From a checkpoint of a small self-supervised image encoder.
Model: 4.07M parameters, arch vit, norm layernorm, activation quick_gelu, patch size [4, 4], layers 12.
Training: normuon at rate 0.0097, 11200 steps, batches of 256.
Data: trained on drawings of small networks of dots and links, 48750 training examples, 58.8 epochs.
Rows from block 4, named by matrix and row number. Rows with one number belong to one attention dimension. Each number is 50 + 15 x the weight over its row's rms, rounded and kept within 0 to 99. All counts start at 0. After the name is the row's rms in percent of the matrix's.
# q: attention query (model.blocks.4.attn.q.weight, 128x160), inputs 108-159
# k: attention key (model.blocks.4.attn.k.weight, 128x160), inputs 108-159
q.34 094:40 23 45 41 36 38 48 82 50 58 45 62 68 62 41 38 55 66 46 63 65 21 37 65 35 45 28 78 31 73 56 39 43 33 49 41 40 67 55 55 72 61 40 81 57 58 69 42 07 38 74 29
q.35 098:39 66 46 59 40 50 59 44 51 51 60 43 51 62 76 78 56 54 71 42 62 41 49 74 72 38 76 38 40 81 51 32 62 34 63 47 34 53 57 76 57 50 74 22 33 67 77 58 58 40 57 39
q.36 098:78 28 32 54 27 58 89 66 26 35 37 68 30 67 53 30 47 43 50 45 48 41 58 69 47 60 20 42 34 61 65 37 67 43 47 47 42 44 64 50 55 50 77 80 62 61 55 53 45 48 66 50
q.37 097:60 47 78 61 44 50 49 61 53 51 44 65 29 62 21 69 39 07 55 47 46 45 56 56 50 58 64 63 18 46 33 51 69 51 47 85 18 32 32 46 31 21 45 58 62 64 53 58 68 51 29 47
q.38 088:58 38 47 61 60 58 67 41 69 26 51 56 27 82 45 79 70 57 45 76 69 41 44 53 39 44 27 46 47 42 54 38 68 44 50 39 63 49 48 68 36 58 25 29 54 39 18 59 59 42 66 30
q.39 099:47 69 61 44 65 52 14 51 76 66 55 39 46 61 63 49 57 19 43 40 32 62 78 58 51 32 63 52 36 37 43 66 59 58 55 58 42 59 39 01 50 76 46 47 41 53 39 49 30 33 69 52
q.40 098:45 79 54 36 52 41 51 74 54 42 49 55 39 57 66 47 61 46 70 41 35 28 55 61 21 38 39 14 48 46 43 43 58 47 53 58 48 58 78 75 44 54 67 53 71 37 51 38 42 55 39 64
q.41 085:47 43 51 83 62 42 62 31 49 41 52 24 57 47 48 49 30 44 36 80 42 69 28 60 33 49 78 51 44 63 56 77 48 49 39 47 43 24 50 40 55 64 47 72 33 66 32 46 37 39 75 74
q.42 085:37 57 53 69 61 70 77 28 48 37 63 36 24 51 46 33 64 51 55 54 41 52 90 38 79 64 59 43 51 64 78 70 43 30 35 68 58 30 51 58 36 69 61 52 47 42 45 56 54 28 75 69
q.43 105:57 39 47 34 61 42 40 45 63 40 62 58 58 58 65 24 02 41 72 53 36 22 69 42 63 63 34 55 58 51 45 55 81 57 57 38 55 75 58 59 66 47 52 69 43 66 82 57 48 30 60 53
q.44 097:43 57 45 64 46 66 22 37 36 69 69 27 39 53 64 61 69 64 57 34 41 47 54 32 76 50 61 65 74 55 61 52 44 99 73 82 36 41 29 63 43 59 65 72 74 53 39 21 33 48 45 45
q.45 102:36 57 44 34 61 49 52 60 62 69 57 35 28 62 59 41 65 75 81 65 77 48 77 36 54 42 58 42 55 44 48 32 37 32 40 37 60 53 48 63 34 38 50 33 27 49 55 55 58 65 24 27
q.46 094:72 58 30 43 43 46 45 36 45 62 78 62 38 33 67 31 24 59 63 65 50 63 23 39 44 70 63 61 41 25 79 50 41 39 71 56 43 40 44 31 65 39 54 45 62 48 62 68 72 41 29 58
q.47 100:63 64 49 27 57 66 32 58 33 56 74 33 26 94 53 21 51 47 56 39 59 56 53 29 41 43 57 34 53 37 43 46 64 54 60 52 49 50 29 62 53 46 51 26 57 62 44 54 59 31 55 50
q.48 092:19 49 58 82 40 66 50 67 60 62 69 55 56 60 49 50 71 37 51 56 44 52 29 63 35 48 52 63 37 35 67 87 53 32 44 38 32 82 54 84 47 54 58 77 53 62 50 20 19 50 58 33
q.49 114:68 36 48 63 58 86 36 62 58 36 42 77 92 46 53 63 46 47 55 60 46 70 32 63 24 65 66 43 56 37 38 33 48 42 55 68 36 77 48 80 49 53 29 61 42 57 44 41 30 47 42 10
q.50 111:42 44 34 51 47 49 68 56 36 43 24 44 51 73 54 61 68 72 65 42 39 51 41 62 43 46 40 63 61 52 40 73 66 75 67 47 51 58 47 70 63 26 42 58 64 26 49 43 45 20 20 46
q.51 084:60 42 39 55 49 74 41 45 59 43 99 33 67 42 54 57 64 40 32 39 50 58 47 38 71 69 42 39 51 46 49 61 56 20 63 70 30 55 76 47 60 43 43 20 52 47 35 40 53 73 38 51
q.52 096:75 65 63 66 33 40 65 29 52 82 61 69 65 39 58 57 34 59 45 50 52 51 52 46 43 52 35 36 55 40 64 18 54 66 79 35 32 71 50 25 30 44 46 50 56 46 36 40 20 72 42 16
q.53 087:53 26 39 26 34 26 37 50 34 51 58 65 53 58 50 32 72 51 28 49 28 45 38 37 53 42 36 69 74 66 59 39 67 48 51 27 40 36 60 71 55 72 34 34 33 44 51 68 76 52 69 65
q.54 099:70 59 49 50 49 55 66 73 53 57 60 33 71 62 79 67 56 45 48 41 68 44 34 58 69 45 54 87 66 64 60 49 37 51 57 50 48 40 50 34 45 49 58 54 15 45 45 54 68 41 49 65
q.55 098:39 78 65 04 34 35 58 55 99 50 88 74 51 46 18 57 68 39 71 74 43 65 57 40 66 44 31 39 52 36 59 61 57 38 51 43 52 79 66 38 24 61 46 71 47 44 32 51 46 51 52 54
q.56 088:38 49 59 50 84 60 50 63 35 51 88 59 56 30 58 63 28 51 53 30 45 29 57 49 70 44 57 45 50 46 45 64 16 63 44 38 53 53 49 35 54 64 66 51 45 31 18 35 48 75 67 29
q.57 099:32 56 87 43 68 50 35 51 56 25 35 57 44 31 66 50 53 47 56 48 54 42 58 61 53 53 48 59 66 63 58 39 59 68 46 60 19 38 35 73 22 40 71 44 54 30 58 62 69 42 56 55
q.58 104:49 49 63 34 21 46 87 62 78 04 48 51 27 58 45 47 63 42 71 40 28 64 70 59 39 62 61 51 39 34 71 44 69 38 20 31 43 47 75 41 40 54 61 55 63 49 57 55 53 27 50 45
q.59 098:34 44 31 25 32 51 29 49 43 55 34 61 06 35 47 39 66 85 72 44 43 45 56 62 35 40 34 52 35 38 41 41 59 38 52 64 65 71 40 73 60 30 50 56 45 51 73 45 64 57 44 69
q.60 106:76 56 75 75 22 75 34 34 67 66 81 72 51 52 48 55 44 81 54 48 44 36 57 50 38 30 65 42 39 42 44 44 64 26 52 58 30 56 47 67 53 55 69 51 42 51 59 41 75 47 65 37
q.61 103:47 35 37 37 34 44 63 55 68 53 39 31 35 69 52 38 43 49 74 55 73 36 62 44 37 20 69 53 39 42 36 55 63 56 41 25 41 33 55 50 75 50 80 34 39 32 54 66 49 50 63 29
q.62 107:71 29 55 49 65 60 45 14 41 38 75 45 50 61 50 50 20 58 54 57 62 64 30 65 74 55 66 59 44 28 61 50 44 57 29 29 25 37 53 40 62 61 46 63 59 54 52 55 70 42 51 40
q.63 101:61 33 60 48 30 66 45 34 48 38 56 77 47 46 38 89 55 27 74 32 45 49 47 39 59 50 77 58 36 59 58 57 65 69 64 64 30 41 51 38 53 66 57 46 52 30 65 28 86 37 64 52
q.64 091:56 44 62 40 41 48 34 50 43 66 79 29 51 81 53 61 48 32 56 32 34 68 34 57 62 64 26 71 55 60 62 60 48 52 50 47 62 53 22 45 69 41 43 49 68 50 55 35 25 36 48 77
q.65 105:55 38 49 36 52 25 37 33 27 47 66 54 52 39 56 27 57 49 81 75 41 65 65 44 34 46 97 56 46 61 53 42 63 85 49 53 47 29 59 69 40 67 85 68 63 45 49 43 35 65 83 58
q.66 105:45 43 58 52 72 88 32 61 99 34 51 58 55 23 55 85 58 53 41 51 42 46 57 57 52 67 18 73 55 51 53 38 54 65 51 52 46 46 38 62 36 33 51 42 50 42 55 50 34 69 68 67
q.67 103:34 55 56 52 77 64 45 86 35 24 60 41 58 51 32 49 60 42 28 79 63 55 82 67 68 63 48 34 64 26 56 62 53 62 45 55 34 43 41 56 54 39 61 36 54 55 55 22 65 50 36 62
q.68 098:43 56 36 65 73 62 50 44 42 68 47 20 59 30 31 57 34 36 24 32 46 41 53 79 30 38 43 93 53 61 48 31 42 40 72 60 57 54 70 17 61 19 35 43 56 30 49 75 63 46 47 50
q.69 100:38 57 33 60 56 40 37 88 41 82 31 37 29 56 66 42 65 67 59 79 43 42 54 62 65 29 68 35 67 64 32 58 50 48 53 47 40 36 40 69 66 61 08 39 45 33 60 46 42 64 50 36
q.70 111:59 59 41 65 47 38 26 70 56 49 51 60 44 35 60 63 56 43 42 61 41 53 64 38 36 43 31 48 42 56 33 64 70 74 69 30 77 39 30 52 30 52 46 57 48 60 54 49 72 42 56 42
q.71 107:47 70 36 51 35 61 79 40 27 50 39 64 31 52 40 58 68 43 37 43 41 44 33 63 48 62 66 52 37 42 83 62 41 77 47 51 34 55 49 55 27 68 51 52 55 22 36 42 49 43 46 62
q.72 100:54 51 51 43 33 56 40 56 14 34 57 42 40 55 33 49 49 53 72 52 58 56 46 66 68 76 39 02 49 55 74 67 59 61 54 84 44 51 65 54 37 50 65 41 88 56 61 20 50 50 54 20
q.73 106:37 49 57 15 52 39 38 52 59 62 65 67 33 52 43 18 45 44 34 38 33 44 56 39 49 57 51 72 78 40 62 36 60 61 44 29 52 61 72 63 68 36 29 50 87 45 50 38 61 44 47 35
q.74 107:88 40 76 20 59 46 46 54 62 57 37 76 49 71 55 34 49 42 47 52 72 52 66 49 35 72 55 57 85 29 52 44 27 61 17 41 51 67 39 81 21 62 60 55 55 29 15 65 49 69 54 64
q.75 108:58 59 63 73 63 57 31 39 57 31 56 20 61 52 36 72 50 50 49 35 87 78 24 42 16 74 55 58 29 52 59 32 50 59 68 43 22 58 82 50 65 33 60 52 69 24 34 43 28 52 60 45
q.76 099:59 62 63 47 51 42 62 49 47 53 52 53 71 18 40 38 76 67 66 31 50 52 40 44 49 62 52 78 65 41 58 61 52 37 79 69 63 61 59 57 75 47 28 37 46 39 56 51 46 26 67 43
q.77 096:39 41 32 40 58 62 51 63 34 47 55 68 56 67 39 38 66 44 69 25 57 57 34 31 59 45 54 35 36 53 52 55 18 53 27 66 42 43 75 61 35 53 44 65 32 57 73 42 16 35 53 56
q.78 102:74 38 66 57 40 50 71 05 26 72 55 71 51 60 25 43 25 73 66 57 27 60 39 65 59 21 37 32 45 42 35 79 59 38 40 60 58 44 73 49 65 44 35 46 56 53 73 20 41 49 39 44
q.79 100:84 24 62 47 37 46 36 50 87 36 47 35 35 60 76 19 45 54 45 55 75 35 54 50 29 22 38 62 39 53 47 42 42 42 42 37 63 73 47 51 39 67 51 62 50 61 44 45 71 14 29 27
q.80 109:55 51 55 19 42 48 65 35 53 81 57 64 69 31 47 58 52 51 51 71 46 45 52 64 55 66 46 44 52 70 45 49 24 41 35 47 58 36 36 42 73 51 36 65 58 72 87 58 37 35 72 56
q.81 100:70 82 70 89 58 41 51 31 57 66 68 61 64 37 30 75 28 36 27 55 62 58 30 40 43 65 52 47 93 60 62 64 25 52 61 52 56 46 38 50 56 60 62 53 52 39 50 61 43 43 47 51
q.82 092:42 46 47 41 51 51 40 62 48 55 43 50 42 66 49 63 68 79 42 52 39 49 61 90 60 47 51 54 49 18 55 16 66 18 41 17 55 37 71 40 40 43 24 53 63 44 73 56 65 68 44 53
q.83 102:41 48 48 50 42 46 45 32 63 46 53 62 60 48 27 45 79 50 61 59 28 51 46 52 71 45 55 64 50 37 74 67 48 45 50 71 39 40 32 67 42 33 51 39 14 41 88 34 33 41 32 43
q.84 111:37 45 55 62 73 60 44 43 09 20 39 58 64 48 62 53 57 42 45 70 53 64 23 23 45 44 63 39 65 54 59 51 41 78 47 50 60 45 55 44 38 47 27 68 45 61 44 30 47 92 17 54
q.85 099:55 62 44 56 38 27 25 59 36 59 42 35 53 27 36 38 54 44 60 41 58 47 44 54 40 48 41 50 72 61 71 50 39 46 56 49 81 36 44 50 55 23 33 83 32 53 18 60 56 65 47 70
q.86 104:44 43 66 48 59 43 35 73 48 84 54 51 83 45 94 40 31 56 43 44 77 43 45 47 56 33 37 50 27 35 67 49 68 54 51 51 50 74 50 38 54 31 56 49 56 59 29 35 47 48 57 84
q.87 104:54 64 38 33 36 62 75 31 44 50 57 76 30 56 44 53 51 42 50 76 40 32 61 81 58 24 34 46 75 49 24 52 57 34 30 54 40 69 26 30 70 33 77 40 69 19 57 34 60 51 45 65
q.88 122:28 47 45 55 46 53 41 44 40 39 49 64 73 32 78 32 36 53 65 20 74 76 45 61 36 47 33 33 82 62 27 38 33 46 32 62 46 53 54 47 22 42 46 60 30 54 52 40 71 70 34 55
q.89 093:83 51 30 42 46 71 48 51 43 25 55 54 69 57 22 50 38 47 43 54 50 41 39 66 57 51 45 38 55 53 35 47 37 31 44 58 45 73 81 71 35 69 51 45 58 32 43 69 58 60 61 40
q.90 104:68 43 73 37 38 41 33 42 24 63 55 71 48 61 40 46 48 55 56 72 59 60 58 59 36 36 33 50 48 35 46 43 51 61 54 44 51 48 65 45 72 60 64 24 67 40 63 66 73 52 39 36
q.91 102:65 67 65 78 38 72 23 77 53 28 43 61 49 54 53 45 26 37 50 22 53 50 87 43 68 63 49 60 39 68 25 25 53 47 35 58 43 45 61 31 56 46 61 32 38 47 53 28 62 59 42 61
q.92 095:61 46 55 49 45 66 49 65 61 67 68 38 35 64 28 39 41 44 20 69 69 41 67 66 45 44 35 52 51 56 73 40 35 75 69 48 29 48 50 14 31 60 35 62 63 55 47 75 45 76 55 40
q.93 096:66 55 76 50 40 45 21 66 40 26 59 99 32 43 46 58 39 38 48 44 61 30 67 39 76 67 60 42 47 56 62 59 50 58 46 43 38 59 66 67 56 57 54 69 24 53 15 34 57 63 52 34
q.94 103:43 32 73 54 45 41 33 74 42 64 73 43 41 53 88 49 51 59 31 50 61 49 66 45 53 70 55 44 64 36 60 45 44 26 66 26 67 62 56 60 63 65 65 32 36 48 39 40 56 44 55 43
q.95 106:39 60 20 58 56 48 69 48 38 57 44 51 30 44 30 64 63 38 70 39 44 47 65 25 40 43 52 44 66 48 45 89 60 38 48 69 44 25 51 37 58 56 27 41 43 59 73 48 68 46 51 27
q.96 098:54 50 56 26 46 78 59 67 48 63 56 58 45 46 39 59 40 73 49 57 30 51 50 46 56 65 54 49 59 39 49 43 70 18 44 67 67 33 53 44 65 45 50 18 66 60 80 50 60 26 56 55
k.34 094:45 81 62 38 33 58 47 31 64 41 72 41 39 71 50 50 23 37 53 72 40 36 56 56 41 40 37 42 53 51 62 20 69 57 88 56 71 40 34 53 27 56 58 44 36 72 35 25 38 16 59 58
k.35 096:46 42 47 43 24 60 54 34 26 72 36 63 42 56 56 59 61 27 31 59 48 74 57 60 35 34 36 60 44 66 46 27 61 64 69 69 48 57 45 63 55 45 71 34 27 81 22 43 37 62 31 47
k.36 089:49 61 59 49 61 38 61 56 34 69 71 61 93 32 57 41 35 44 50 54 52 80 51 24 12 46 56 50 42 59 68 54 60 67 60 51 37 57 63 30 56 32 44 37 21 23 30 41 63 22 68 55
k.37 102:43 53 24 57 71 65 66 42 58 43 64 60 54 77 49 61 51 40 63 40 68 53 74 55 43 40 53 54 43 50 55 83 48 43 34 56 41 28 53 60 40 31 28 59 44 45 38 31 61 29 44 34
k.38 094:55 51 72 60 33 61 21 42 45 61 62 52 58 56 54 43 41 50 53 27 30 65 63 58 28 22 30 41 32 38 59 47 45 62 35 31 53 53 39 51 44 56 64 74 67 51 61 55 79 70 42 37
k.39 103:28 63 33 70 87 38 69 57 50 36 35 53 49 29 44 54 42 60 47 56 37 39 55 43 67 76 25 42 50 30 46 34 48 34 48 41 43 61 64 41 65 67 45 49 59 60 41 55 43 53 48 23
k.40 096:58 48 42 50 26 45 36 21 60 75 52 40 27 45 49 44 41 63 35 47 50 61 58 50 40 37 58 52 43 63 33 66 60 47 50 52 48 60 41 51 68 26 21 51 51 42 67 86 81 36 60 65
k.41 097:59 28 53 58 36 67 57 41 65 83 76 61 68 63 51 48 59 64 40 63 52 49 74 36 50 78 65 29 82 52 27 16 64 50 66 71 54 59 37 67 36 48 57 40 45 53 12 56 71 63 49 48
k.42 095:25 31 43 69 43 73 54 53 54 35 38 37 65 46 59 59 34 51 55 52 70 35 49 30 49 53 57 39 77 65 55 42 42 50 49 32 34 58 51 35 45 44 78 38 42 43 43 81 29 63 52 57
k.43 101:50 70 57 54 46 42 54 58 43 57 48 80 54 47 34 78 46 63 50 44 45 82 61 41 65 45 50 38 25 73 71 39 54 66 61 59 52 62 33 45 72 73 50 40 72 53 48 53 87 53 21 52
k.44 103:39 43 51 51 43 46 63 33 43 65 58 64 68 64 53 74 44 83 61 94 76 27 76 58 56 25 67 57 58 71 47 48 68 43 45 52 50 37 43 48 29 53 47 52 35 39 36 43 49 80 30 76
k.45 098:32 53 56 71 77 53 40 28 64 35 58 46 64 31 54 38 78 28 45 43 54 63 35 32 38 57 43 48 45 07 55 90 44 64 32 42 25 41 60 29 31 37 87 20 63 58 52 67 33 50 52 55
k.46 087:34 46 63 53 18 56 49 41 39 60 71 67 65 65 51 43 61 31 64 45 77 63 49 51 80 37 56 38 36 57 35 58 37 59 41 64 59 74 25 54 49 50 80 40 48 46 65 18 39 55 66 59
k.47 101:61 43 23 64 31 63 53 41 53 36 74 49 59 56 23 77 43 59 71 42 61 71 42 77 60 39 57 68 75 28 78 62 74 64 40 51 55 53 51 52 62 31 41 58 38 52 53 47 42 54 44 51
k.48 091:71 43 61 39 48 76 69 28 41 43 62 52 35 61 41 48 60 40 36 60 34 40 21 34 67 69 73 56 50 37 33 65 06 52 66 60 56 25 77 44 44 69 45 39 68 37 49 59 53 39 63 36
k.49 099:32 60 74 64 39 70 47 48 75 38 73 55 63 60 12 77 31 54 48 47 37 39 26 69 48 66 42 54 69 56 64 62 44 54 44 66 91 59 54 28 41 50 45 51 29 72 61 38 53 35 28 62
k.50 108:76 77 43 67 46 64 76 47 58 58 50 28 74 47 39 47 58 22 41 53 29 27 43 30 54 72 34 58 47 53 66 46 66 67 63 48 66 37 23 32 56 64 43 39 32 51 48 47 22 70 23 47
k.51 095:37 37 40 56 37 67 40 26 48 38 40 51 38 30 59 56 43 53 75 13 50 23 80 82 51 48 66 46 66 31 64 37 65 33 36 53 37 38 67 42 21 71 48 36 70 47 87 52 53 63 76 65
k.52 090:39 74 43 51 62 46 55 44 62 52 50 70 24 39 23 58 23 72 36 72 57 70 42 49 46 49 55 26 54 64 39 55 40 56 54 59 63 42 65 39 65 58 62 59 33 69 89 42 64 47 52 49
k.53 093:49 48 49 55 41 40 49 58 54 82 60 58 48 61 50 34 30 48 57 63 58 47 35 18 40 71 36 65 46 66 61 80 54 22 38 56 31 66 22 70 58 59 66 56 45 25 44 49 56 36 41 41
k.54 092:35 61 54 56 75 25 35 49 70 44 66 40 54 65 25 44 51 50 52 79 36 54 47 60 56 45 38 36 44 88 68 62 42 11 77 27 39 43 34 48 65 67 48 76 37 37 36 49 39 49 58 59
k.55 102:57 63 67 50 44 57 40 33 71 70 57 53 26 47 53 71 32 65 13 27 59 39 14 51 65 47 46 33 85 60 71 60 29 67 46 58 46 17 52 64 50 45 29 34 36 59 70 45 47 52 56 40
k.56 097:34 52 65 47 75 43 58 55 62 58 26 38 34 48 73 60 62 77 26 49 43 52 75 22 52 43 42 71 59 49 54 44 73 54 52 81 65 62 54 47 51 54 63 57 72 45 36 35 49 38 52 59
k.57 098:58 40 54 80 63 60 69 26 56 69 69 54 69 44 42 53 64 35 46 63 48 44 52 45 58 39 41 39 29 38 65 45 83 55 71 35 48 40 37 29 55 64 45 46 51 76 51 44 32 65 79 52
k.58 094:33 47 69 62 70 42 41 38 28 70 25 44 44 52 72 26 33 45 53 33 63 65 50 37 29 61 29 59 57 84 39 49 71 76 66 47 56 20 54 58 78 62 64 51 46 60 37 45 38 21 60 50
k.59 105:51 75 38 37 47 69 52 72 45 38 34 45 56 58 62 31 46 68 40 46 69 51 36 46 44 35 42 43 39 75 32 51 58 47 48 37 36 47 63 43 72 40 58 48 49 47 77 39 63 67 55 48
k.60 101:08 47 70 73 49 57 42 65 52 75 60 38 45 30 57 55 55 50 57 55 38 61 40 66 54 71 60 33 65 32 49 71 58 47 68 29 38 31 56 54 08 23 65 43 38 61 60 54 54 62 59 54
k.61 096:43 45 43 57 57 46 08 38 73 48 54 60 42 41 36 68 83 36 65 44 47 52 47 49 49 71 76 32 54 66 61 78 57 37 57 55 50 66 52 47 18 54 46 62 56 65 81 39 56 28 45 54
k.62 102:26 43 71 54 33 54 40 52 48 82 41 49 50 55 65 76 74 76 57 58 35 54 62 23 38 42 41 40 57 75 41 45 52 66 80 52 52 52 56 39 47 78 77 51 36 40 33 34 40 73 72 64
k.63 105:51 17 69 49 44 85 27 43 71 52 73 34 31 37 41 53 54 76 57 46 39 39 80 44 56 31 55 25 89 45 58 50 44 58 61 65 60 35 54 64 39 34 14 76 34 66 46 50 31 73 52 40
k.64 093:56 55 50 55 53 65 70 34 30 09 54 21 34 52 57 64 74 46 40 43 48 46 54 30 16 59 49 61 40 41 55 50 47 47 70 73 66 43 67 06 63 58 29 49 42 40 48 56 47 60 54 69
k.65 106:58 54 55 51 63 23 44 75 46 69 52 65 52 48 74 46 37 40 52 49 65 28 48 26 30 52 88 53 28 61 45 59 45 44 60 89 43 68 11 70 57 53 42 49 61 41 50 54 23 65 43 56
k.66 098:64 39 60 40 20 45 38 79 69 57 47 33 52 69 69 40 72 55 42 40 49 45 62 46 42 44 58 36 68 43 36 32 57 53 39 44 46 52 42 74 52 57 72 46 52 30 37 59 25 37 28 50
k.67 103:66 38 48 49 39 57 62 61 44 61 47 59 54 57 43 29 31 24 57 22 46 54 59 44 52 53 65 39 82 49 30 58 52 43 81 74 66 45 45 45 58 69 43 41 58 32 80 64 59 78 48 42
k.68 097:70 50 32 41 40 55 28 59 18 28 49 46 76 47 60 64 63 53 50 44 61 75 55 26 43 43 58 58 83 43 46 67 32 58 45 36 46 22 76 59 54 66 45 52 67 58 53 42 54 69 60 36
k.69 106:38 37 61 37 71 58 48 64 40 26 56 59 55 50 45 63 28 63 43 36 53 68 34 38 56 73 51 59 74 28 34 35 71 47 31 59 62 25 54 66 31 22 25 25 39 79 71 60 53 42 59 55
k.70 104:23 59 61 80 54 51 62 35 61 44 49 86 49 42 66 60 46 49 54 74 39 80 70 41 49 61 64 55 38 72 48 61 36 40 67 36 60 26 29 53 41 26 47 52 44 71 64 59 44 65 38 42
k.71 094:38 42 12 68 44 02 61 59 51 17 49 59 36 39 70 46 80 40 46 52 58 46 51 58 57 17 42 37 19 65 60 48 41 38 55 60 61 22 50 52 56 21 62 51 59 32 55 45 49 20 56 51
k.72 106:68 47 53 54 59 40 40 56 26 70 60 38 57 51 48 25 46 48 49 56 60 35 28 24 55 59 31 53 55 45 64 68 42 41 19 74 68 49 42 79 46 75 72 58 56 01 63 49 30 53 31 64
k.73 106:59 39 39 32 51 37 15 28 36 55 45 29 47 35 74 82 71 51 62 49 49 35 75 31 55 39 50 79 62 15 46 63 21 49 31 48 58 52 68 74 37 62 56 54 38 74 48 50 38 34 68 76
k.74 114:54 73 54 44 77 34 47 37 41 50 53 51 47 44 53 38 61 81 31 50 50 61 56 50 28 42 48 80 08 55 73 62 39 49 56 66 73 63 92 49 53 72 27 71 53 65 40 39 40 35 69 58
k.75 119:50 48 38 29 55 37 21 46 66 42 35 76 61 40 42 43 54 40 64 56 49 57 70 48 58 61 67 31 36 32 57 68 64 64 37 62 50 52 22 56 27 66 69 53 29 24 65 24 30 15 47 33
k.76 096:75 34 59 47 54 44 33 47 31 57 20 78 55 22 49 53 66 51 24 66 41 74 50 44 62 69 67 36 42 40 50 69 67 24 50 27 49 53 53 53 70 64 55 46 50 51 40 72 55 53 23 48
k.77 096:57 55 50 35 56 46 44 55 56 51 40 41 68 62 37 63 69 51 34 99 60 26 67 58 31 51 51 10 57 38 25 62 38 45 48 39 63 63 41 39 37 43 39 61 62 36 50 69 49 63 60 53
k.78 092:43 41 42 68 43 38 63 63 42 43 68 67 69 61 32 61 72 61 29 70 57 31 29 32 58 70 44 55 49 29 50 43 52 08 56 64 49 61 54 49 66 34 74 75 62 51 57 53 51 47 48 58
k.79 100:32 56 52 32 69 78 57 72 58 69 59 60 47 51 43 57 29 76 54 07 43 88 79 46 51 62 73 24 48 38 55 44 20 14 70 39 55 52 29 56 62 27 70 49 57 54 40 61 35 49 75 34
k.80 103:66 76 59 42 29 64 59 24 65 59 39 50 34 46 47 47 51 46 44 69 63 71 45 37 53 40 73 74 55 35 19 37 46 46 42 53 49 42 46 68 59 63 38 32 42 53 64 51 44 59 53 70
k.81 103:25 41 45 50 77 42 37 52 54 70 67 52 38 63 61 55 76 58 28 61 70 53 58 47 28 36 57 51 47 30 38 23 53 54 52 55 31 85 30 62 63 49 34 93 32 51 36 45 36 78 44 69
k.82 096:66 50 44 61 32 50 86 33 59 53 62 38 43 40 55 48 24 25 57 44 55 34 41 67 67 35 33 71 73 53 23 57 35 48 56 26 58 22 53 70 48 57 55 53 60 60 53 40 54 39 48 36
k.83 100:52 53 58 63 68 29 72 53 34 37 58 56 50 75 44 75 10 79 30 24 51 53 49 45 47 58 57 53 61 49 35 31 61 23 38 40 58 78 51 44 39 62 46 31 52 19 62 48 62 44 72 34
k.84 106:45 49 38 50 46 39 33 48 43 14 64 14 45 49 94 30 44 44 22 64 32 51 21 45 33 62 64 65 26 64 35 57 66 38 66 52 52 23 40 49 40 50 42 29 46 39 63 62 46 43 47 34
k.85 087:43 60 62 53 60 10 34 82 46 52 74 50 55 76 65 67 26 40 38 36 55 30 48 58 30 68 53 49 44 56 62 61 33 66 68 93 39 34 53 39 43 50 40 22 41 62 60 37 73 23 58 27
k.86 100:51 35 26 54 64 74 49 59 58 66 44 40 63 43 53 34 43 39 65 37 28 71 52 49 50 66 51 39 38 62 55 37 40 39 64 59 34 56 36 60 26 39 36 56 30 46 57 56 63 28 45 72
k.87 107:46 50 40 65 67 59 61 35 56 75 65 60 45 41 64 46 39 45 56 69 55 17 42 19 07 53 44 38 27 27 52 53 50 53 55 55 24 57 74 40 50 38 70 60 63 53 40 81 82 83 61 45
k.88 120:69 18 67 44 61 58 49 20 60 29 65 60 46 62 12 35 74 52 31 42 36 80 53 42 48 40 69 44 26 73 45 62 69 41 20 65 63 52 35 41 74 40 46 49 22 67 23 62 70 63 40 35
k.89 100:48 56 52 50 69 48 35 35 45 44 71 60 62 75 58 44 51 60 49 57 63 62 62 65 44 55 38 65 41 67 49 54 42 53 29 38 55 34 62 51 53 60 26 71 47 51 36 42 16 40 56 66
k.90 119:44 48 65 45 50 62 53 66 53 60 65 53 41 52 71 39 49 61 59 57 59 51 29 54 45 52 42 54 11 41 36 43 29 62 52 40 07 88 22 62 71 55 52 81 40 51 18 37 30 43 52 59
k.91 108:42 47 32 51 41 66 10 44 51 55 64 43 77 70 54 44 65 45 65 66 41 65 37 44 73 59 70 37 42 59 69 62 62 52 50 37 49 53 45 56 60 83 59 65 25 34 50 53 69 40 48 55
k.92 101:70 69 75 58 47 37 49 52 43 38 82 40 21 54 55 63 49 43 73 19 61 42 65 43 35 46 30 47 56 46 38 54 72 74 51 23 54 53 55 61 38 52 58 53 67 44 50 32 35 48 45 47
k.93 093:61 70 44 47 63 15 72 49 50 42 40 54 55 67 47 68 59 40 57 59 36 34 34 65 57 51 52 62 29 45 64 74 60 50 58 37 51 51 49 69 53 85 63 43 27 63 56 57 41 60 40 75
k.94 102:22 36 40 36 68 40 70 68 59 69 48 23 59 71 50 41 57 67 55 64 46 54 37 52 43 31 33 44 64 52 52 22 84 64 53 50 54 60 70 61 40 69 66 51 24 69 52 53 58 62 56 43
k.95 107:30 60 74 56 93 47 47 41 25 42 45 66 45 51 58 39 42 40 52 42 62 42 44 55 66 30 66 56 47 42 49 44 50 54 51 25 46 57 23 61 33 39 34 62 68 68 36 58 52 83 33 35
k.96 096:71 47 50 14 59 37 30 51 51 37 53 62 33 71 65 63 62 44 61 72 69 27 56 48 45 39 49 59 67 00 51 43 63 30 52 37 58 26 72 39 46 59 53 65 66 40 65 60 53 60 38 64